{
  "encoder_arch": "shufflenet_v2",
  "model": "contrastive image-text model",
  "rotation_deg": 5,
  "encoder_stem": "single",
  "text_encoder_causal": false,
  "text_encoder_fused_qkv": false,
  "text_encoder_parallel_block": false,
  "text_encoder_inner_norm": true,
  "init": "torch_default",
  "one_sided": false,
  "grad_clip": 0.5
}
Rows from block 8 of the image encoder of a small contrastive image-text model, named by matrix and row number. Rows with one number belong to one channel. Each number is 128 + 24 x the weight over its row's rms, rounded and kept within 0 to 255. All counts start at 0.
After each channel's rows are labels from the 100 images, of 14976, where the channel reaches its highest value: "strongest on" is what is common among them. Only what is clearly more common there than usual is listed. The data: made-up ball-and-stick molecule models. In brackets: how many of the 100, against the usual share in percent.
# p10: first pointwise conv (encoder.blocks.8.p1.0.weight, 256x256x1x1), inputs 192-255
# p20: second pointwise conv (encoder.blocks.8.p2.0.weight, 256x256x1x1, transposed), outputs 192-255

p10.148 [125 103  97 114 160  93 132 169 120  77 122 140  88 134 174 129 106 183 112 168 103 116 119 142  99 157 144 153 149 142 120  93 143 151 145 106 126 111 116  61 118 135 147 113 107 106 122 140 141 119 113 165 119  68 124  83 119 125 138 140 127  81 107 132]
p20.148 [108 107 136 101 116  97 119 174 102 138  67 144 131  94  73 144 147 157 151 155 129 164 132 172 170  98 132 132 136 147 137 149 111  94  87  98 105 120 106 145 161 123 117  78 141 129 152 148 155 135 150 163 160 136 111 107 119 118 117 111 181 114 113 149]
strongest on: blue ball (99 vs 65); yellow ball (75 vs 41.4); small balls on sticks (72 vs 33.2); balls: twelve (49 vs 10.5)

p10.135 [126 129 115 148 110 148 127  92 116 128 138  91  99 147  85 121 104 119 163  99 151 130 155 113 147 161 136 115 108 110 128 131 134 174 142 129 140 152 120 134 144 115 124  99 114 152  84 148 146 148 127  95 155 129  92 114 111 121  54 115 115 112 116 195]
p20.135 [143 126 139 127 123 133 125  95 128 118 138 119 116 154 148 103  78 110 150 114 114 135 147 120 152 121 154 111 133 105 140 137 100 148 133 132 110 122  99 109 108 141 123 153 114 125 112 127  92 118 136 143 127 133 108  76 140  90 122 118 123 126 105 162]
strongest on: green ball (97 vs 41.1)

p10.161 [ 90 197 138 139 202 159 116 129 106 138 131 116 119 149 140 117 134  77 124 113 177 116  91 109 163 152  91 122 119 136 161 121 134 127 138 114 117 138 114 114 133 148  87  88 116 170 163 142  93 159 119 141 135 134 138  79 111 139 118 146 128 146 135  40]
p20.161 [155 122 112 120 116 126 179 122 117 146 108 170 163  95 150 136 104  93 107 126 121 109 156 101  71 181 120 133  91 145 106 118 127  95  77 117 150 130 114 134 134 128 144 137 176 176  92 149 146 154 132 110 154 141 141 118 103 109  85  74 132 141 126 136]
strongest on: green ball (93 vs 41.1); small balls on sticks (63 vs 33.2); balls: twelve (39 vs 10.5); balls: eleven (31 vs 10.1)

p10.66 [115 100  73 155 144 124 120 142 145  99 131 126 104 145 124 105 106  96  99 137 183 159 122 122 122 157 117 115 143 126 128 149 130 131 135 106 190 141 107 175 106 123 109 119 132 143 122 118 126 122 165 155 113 128  88 133 125 143 108 181 118 106  99 111]
p20.66 [137 118 124  64 125 130 148 171 107  62  96 133 107 113 130 152 163 132 124 160 110 117 143 151 113 107 131 156 104  88 138 124 151 122 106 169  88 125 120 106 107 138 126 156 167 124 105 125 107 103  99 142 178 102 170  82 132  94 161 148 127 154 121 142]
strongest on: yellow ball (74 vs 41.4)

p10.219 [ 74  95 132 124  85 126 153  87  63  83 133 138 127 115 113 148  94 117  72 113 208 102 124 113 138 113 102 170 159 162 161  92 133 135 146 136 119 121 114 143 143  98 143  93 155 121 109 148 103 104 107  76 109 154 119 137 102 101 141 112 142 108 144 150]
p20.219 [167 149 135 174 109  97 163 131 158 118 130 168 135 113 149 122 131 121 121  85 134 110 142 105  87  69 128 175 131  92  96 130 123 127 171 155 134 160  86 110 144 121 113 120 146 123 138 125 118 104  74 117 134 170 109  90 143 112  89  82 101  85 101 141]
strongest on: small balls on sticks (74 vs 33.2)

p10.61 [102 137 152 123 131 138 144 113 137 122 104 127 105 122 119 108 121 131 114 152 184 148 105 118 159 127 129 148 124 148 162 117 112 132 124 124 138 117 139 134 151 142 140 136 140 154 106 138 142 127 157 107 128 137 149 112 129 146 111   5 144 116  93 145]
p20.61 [151 130 119  90 135 101 113 145 136 122 133 124 109 116 138 122 129 113 110 145 118 112 114 133 137 116 145 113 143 128 110 139 170 128 119 166 145 120 112 104 130 110 118 132 102 100 143 122 150 160 128 140  83 171 144 130 140 143 147 153 113 104 114 122]
strongest on: blue ball (100 vs 65); balls: eleven (31 vs 10.1); balls: twelve (31 vs 10.5)

p10.154 [143 131 104 171 129 121 177 138 128 126 124 117 169 121 100 110 135 134 111  78 131 143  99 110 134 157 120 123  99 129 125 147 130 137 138 120 149 160 151 120 177 137 111 174 141  99 134 166 109 106 115 132  81 138 101 119 160 154  91 165 123 118  79 111]
p20.154 [148 129 150 102 154 157 110  68 104 143 108 154 139 156 181 133 117 109  89 118 151  99 159 130 155 134 166 128 160 203 181 119 133 145 109 159 142 132 132 143  97 150 122 137 130  86 123 147 124 168 133 121 163 131 136 121 156 138 129 145 102 119 123 130]
strongest on: yellow ball (88 vs 41.4); balls: twelve (29 vs 10.5)

p10.46 [149 106 166 156 118 141 149 150 115 101 126  94 111 123  63 148 158 149 138  84 137 112 130 142 109 129 131 131 123 131 142 144 100 121 126 155 165  95 131 159 183 124 158 111 161 137 129  99  72 115 144 111 134 127 168 138 105 139  72 123 129  85 128 157]
p20.46 [113 190 116 104 148 138 199 114 138 121 142 151  87 206 162 100 130 123 169 184  90 170 141 114 105 131 138  95 155 121 117 132 137 161 147 162  87 144  97 115 149 115 142 164 121 141 153 108  62 160 133 138 125  83 100 151 128 128 130 145  86 116 107 153]
strongest on: small balls on sticks (61 vs 33.2); balls: four (30 vs 10.2)

p10.147 [ 99 155 114 136 101 133 136 125 121 111 172 134 128 111  82 145 123 104 138 106 194 104 152 146 129 154 140 144 121 147 148 160 168 138 118 131 111 167  99 118 139 146 132 130 123 141 109 133 152 140 146  71 119 117 111 113 133 152  91 123 137 107 113  86]
p20.147 [146 134 155 119  79 103 132 103 129 158 165 121 106 153 102  87 118 132  90  99 101 166 129 159  84 142 139 149 135 139  41 130 130 112 166 110  57 160 133 131 106 122 140 155 153 104 170 183  76  75 133 112 165 120 112 126 110 152 142 149 156 119 110 133]
strongest on: small balls on sticks (87 vs 33.2); balls: twelve (28 vs 10.5)

p10.222 [153 186 173 121 127 118 135 154 112 113 136 129 141 105 118 113 107 128 111 137 119 126 116 145 146 125  97 135 134 112 118 149 131 163 102 187 119 118 121 135 109 142 123 145 159 159 160 150 123 109 110 119 104 126 157 127 121 121 133 149 128 142 113 100]
p20.222 [132 119 119  85 162 144 119 165 112 111 131 117  80 126 112 109 109 143 115 131 103  96 118 136 146 171 161 121 149  77 103 153  96 142 129  72 131 102 186 141 158 135 102 108 125 155 100 112 166 125 134 139 117 102  92 109 130 113 198 137 111 124 138  88]
strongest on: small balls on sticks (62 vs 33.2)

p10.144 [158 125 159 142  99 100 128 116  99 175 115 101 173 130 125 164  92 172  86 134 173 131 131 137 121 136 106 137 123 129  75 114  93 141 133 109 142 101 135 110 102 148 128 112 138 127 134 120  88 144 129 112 148 131  99 112 125 134 101 120 156 104 141 130]
p20.144 [101  89 137  89 117 147 133 157 120 140 144  99 105 139 157 124 161 152 137 134 133 114 103  99 102 140 134 117 153 116 130 138 144 107  99 132 127 109  98 142 111  73 107 121 102 137 133 105 107 115 122  93 126 103  85 155 123 150 117  95 155 123  95 151]
strongest on: yellow ball (74 vs 41.4); small balls on sticks (61 vs 33.2)

p10.7 [133 121 118 164 136 154  98 171 177 111 141  90 114 163 154 168  97 167 145 134 134 122 127 152  88 129 130 172 119 141 104 103 123 176 133 145 154 103  76 127 127 137 124 150 118 114 198 126 112 118 169 143 130 149 108 168 105 132 139 176 140 126 121 104]
p20.7 [147  77 116 106 128 131  97 125  90 124 154 103 125  92 118 122 103 126  95 119 121  77 113 146 150 113 115 150 126 101 130 148 112 114 123 128 101 131 134 125 136 111 112 136 134 113 181 128 120 122  87 142 103 127 161 119 149 117 132 127  66 159 194 145]
strongest on: yellow ball (77 vs 41.4)

p10.194 [156 131 133 139 192 130 153 147 108 153 102 127 126 123 120 184 130 161 115 114 108 138 154 105 122 160 117 163 130  85 131 121  87 119 162 118 112 166 131 132 123 161 115 156 100 114 113 105 149 131  86 106 111 103 172 107 130 124 142  84 116  98 155 113]
p20.194 [115 115 120 144 119 141  83 126 124 158 167 140  95 116 161 123 130 118 127 113 120 131 181 118 135 134 150 115 174 102  97 160 139 139 117 112 121 155 120 114  97 143  89 122 142 117 139 143  91 132 131 102 132 122 137  63 112 139 116 125 127 103 135 139]
strongest on: small balls on sticks (62 vs 33.2); balls: three (32 vs 9.8); balls: four (28 vs 10.2)

p10.50 [131 142 104 123 111 138 132 137 170 123 132  92  99 123 107 134 162 154 110 135 155 175  97 113 164 165 146 144 127 128 151 153 110 117 161 165 117 130 151 108 121 187 109 110 123 122 151  86 153 173 191 156  98  94 163 139  93 126 144 106 163 140 106  97]
p20.50 [178 121 106 181 161 164 130 167 103 128 156  97 135 110 159 110  72 137 107 158 150 107  83 178 177 165 121 116 181 149 118 139 123 142 141 191  87 133 135 117 119 103 118  95 125  78  98 148 113 148 139  98  83 132 116 143 168  80 104 101 141 146 152 127]
strongest on: blue ball (100 vs 65)

p10.4 [149 140 124 149  72 111 141 126 142 144 148 105 126 115 211 145 136 115 125 140 141 148  95 111 156 129 157 154 159  87 134 150 140 124 145 132 184 103 118 124 162 138 118 104 137 113 120 155 132  80 155 108 160 127 109 102 107 132  93 159 131 149 121 143]
p20.4 [156 118 139 134 138  97 145 157 121 128 125 165 136 129 199 167 150 119 142 121 146 151 133  94 167 149  98 138 129 168  73 169 105 121 133 116 191  82 128 125 176 111 162 130 113 151 112 131 109  79 152 155 113 104 142 155 111 123  87 121 176 118 102 128]
strongest on: green ball (69 vs 41.1)

p10.59 [ 86  89 166 134 172  89 142 114 120 155 175 109  98 122 157 139 130 141 127 147  64 127 117 142 111 134 140 131 132 117 132 128 116 120 185 115 166 137 145 123 120 160 149 117 108  96 160 143  63 102 141  94 104 126 114 102 128 114 109 114 146 131 127 113]
p20.59 [152  87 153 126 102 140 132 118 131  92 124  94 151 167  88 113  76 136 141 117 107 110 129 113 124 136 136 100 140 122 150 133 133 205 146  96 156 135 121 172 126 118 128 135 179  92 178  53 109 124 116 162 100 103 170  74 130 130 117 151 145 163 152 111]
strongest on: green ball (77 vs 41.1); small balls on sticks (62 vs 33.2)

p10.13 [134 156 113 129 121 100  90 127 102 112 158 130 127 116 146 160 145 135 147 106 129 107 139 159 191 156 133 133 153 153 105 148 134 172 117 124 155 149 113  97  91 139 116 146 131 155 109 174 119 125 167 159 140 132  90 115 114 143 174 133 124 125 102 107]
p20.13 [109  76 161 119 117 145 172 113 109 183  91 146 159 106 107 120 122 183 143 146 141 170  89 163 129 107 124 112 129 131 131 103 149  94 103 110 128  64  63 143 128 149 124 172 161 101  96 151 139 171 130 103 125 142 120 158 124 124 109 145 146 152 112 183]
strongest on: green ball (67 vs 41.1); balls: twelve (27 vs 10.5)

p10.201 [110 132 106  87 121 143 140 131 118 155 127 130 143 131  81 102 110 122 131 120 142 100 152 145 116 121 115 146 135 161 142 110 145  92 150 215 122 125 119  99 126 151 122 153  99 173 136  94 205 125  92 103 135 124 134 109 108 148 138 108 134  98 171 124]
p20.201 [143 123  51 176 129 148 133 115 125  91  98 154 139 130 129 149 130 124 104 125 107 103 137 139  98  85  86 132 110 134 170  87 144 101 126 120 104 184 156  96 127 116 110 159 150 115 113 132 123 110 130 144 109 112 118 104 124  88 110  99 103 163  98 146]
strongest on: small balls on sticks (92 vs 33.2)

p10.100 [159 117 148 130  98 159 144 149 118 114 137 101 166 119  93 113 134 138 134 140 114 119 122 105 127 114 145  91 171 148 168 131 138 131 121 143 115 143 100 154 112 135 128 141 132 123  95 146 158 136 131 118 156 129 132 107 120 137 147 127 124 141 151 122]
p20.100 [148 118 106 132 140 153 127 128 141 162 153 105 142 133  98 117 119 121 111 128 129  89 109  96  98 134 143 133 139 125 140 166 135 106 101 137 129 123  83 156 141 105  78 150 123 171 112  83 132 133 156 173 128 135 105 153 152 180 127 112 111 122 120 153]
strongest on: small balls on sticks (67 vs 33.2)

p10.117 [102 138 182 122 128 110 139 159 123 130 139 123 129 134 154 127 116 141 176 120  81 153 134 142 140 134  83 146  84 177 114  96 107 123 124  86  97 144 173 155 159 141 134 106 164 132 109  97 119 119 119 129 122 124 137  88  98 156 160  92 127 111 140 112]
p20.117 [ 97 132 114 151 116 130 127 101  94 148 122  94 147 124 139 102 141 123 156 173 128 142 125  95 128 121 154 106 141 119 111  87 139 169 119 152 114 168 109 116 105 114 125 122 153  83 141 140 122 117 123 110 102  91 132 123 146  84 147 140 103 103 150 163]
strongest on: blue ball (100 vs 65)

p10.208 [161 108 115 105  86 123 114 132 134 102 104 128 138 133 179 154 165 147  89 115 107 130 102 140 122 158 136 123 113  77  96 160 155 177  82 108  91 138  93 130  78 107 103 141 123 113 140 149 115 154 107 111 123 117 141 102 123  98 148 140 148 119 133 136]
p20.208 [114 134 132 150 114 103 123 160 127 153 120 133 136  72  61 130 114  59 122 133 108 127 154  95 151 129 114 146 101 123 180 120 144 131 133 124 176  96  95 117 124 125 113 125 128 183 157 146 107 127 145 166  82 124 101 155 151 111 104 152 168 161 170 162]
strongest on: yellow ball (73 vs 41.4)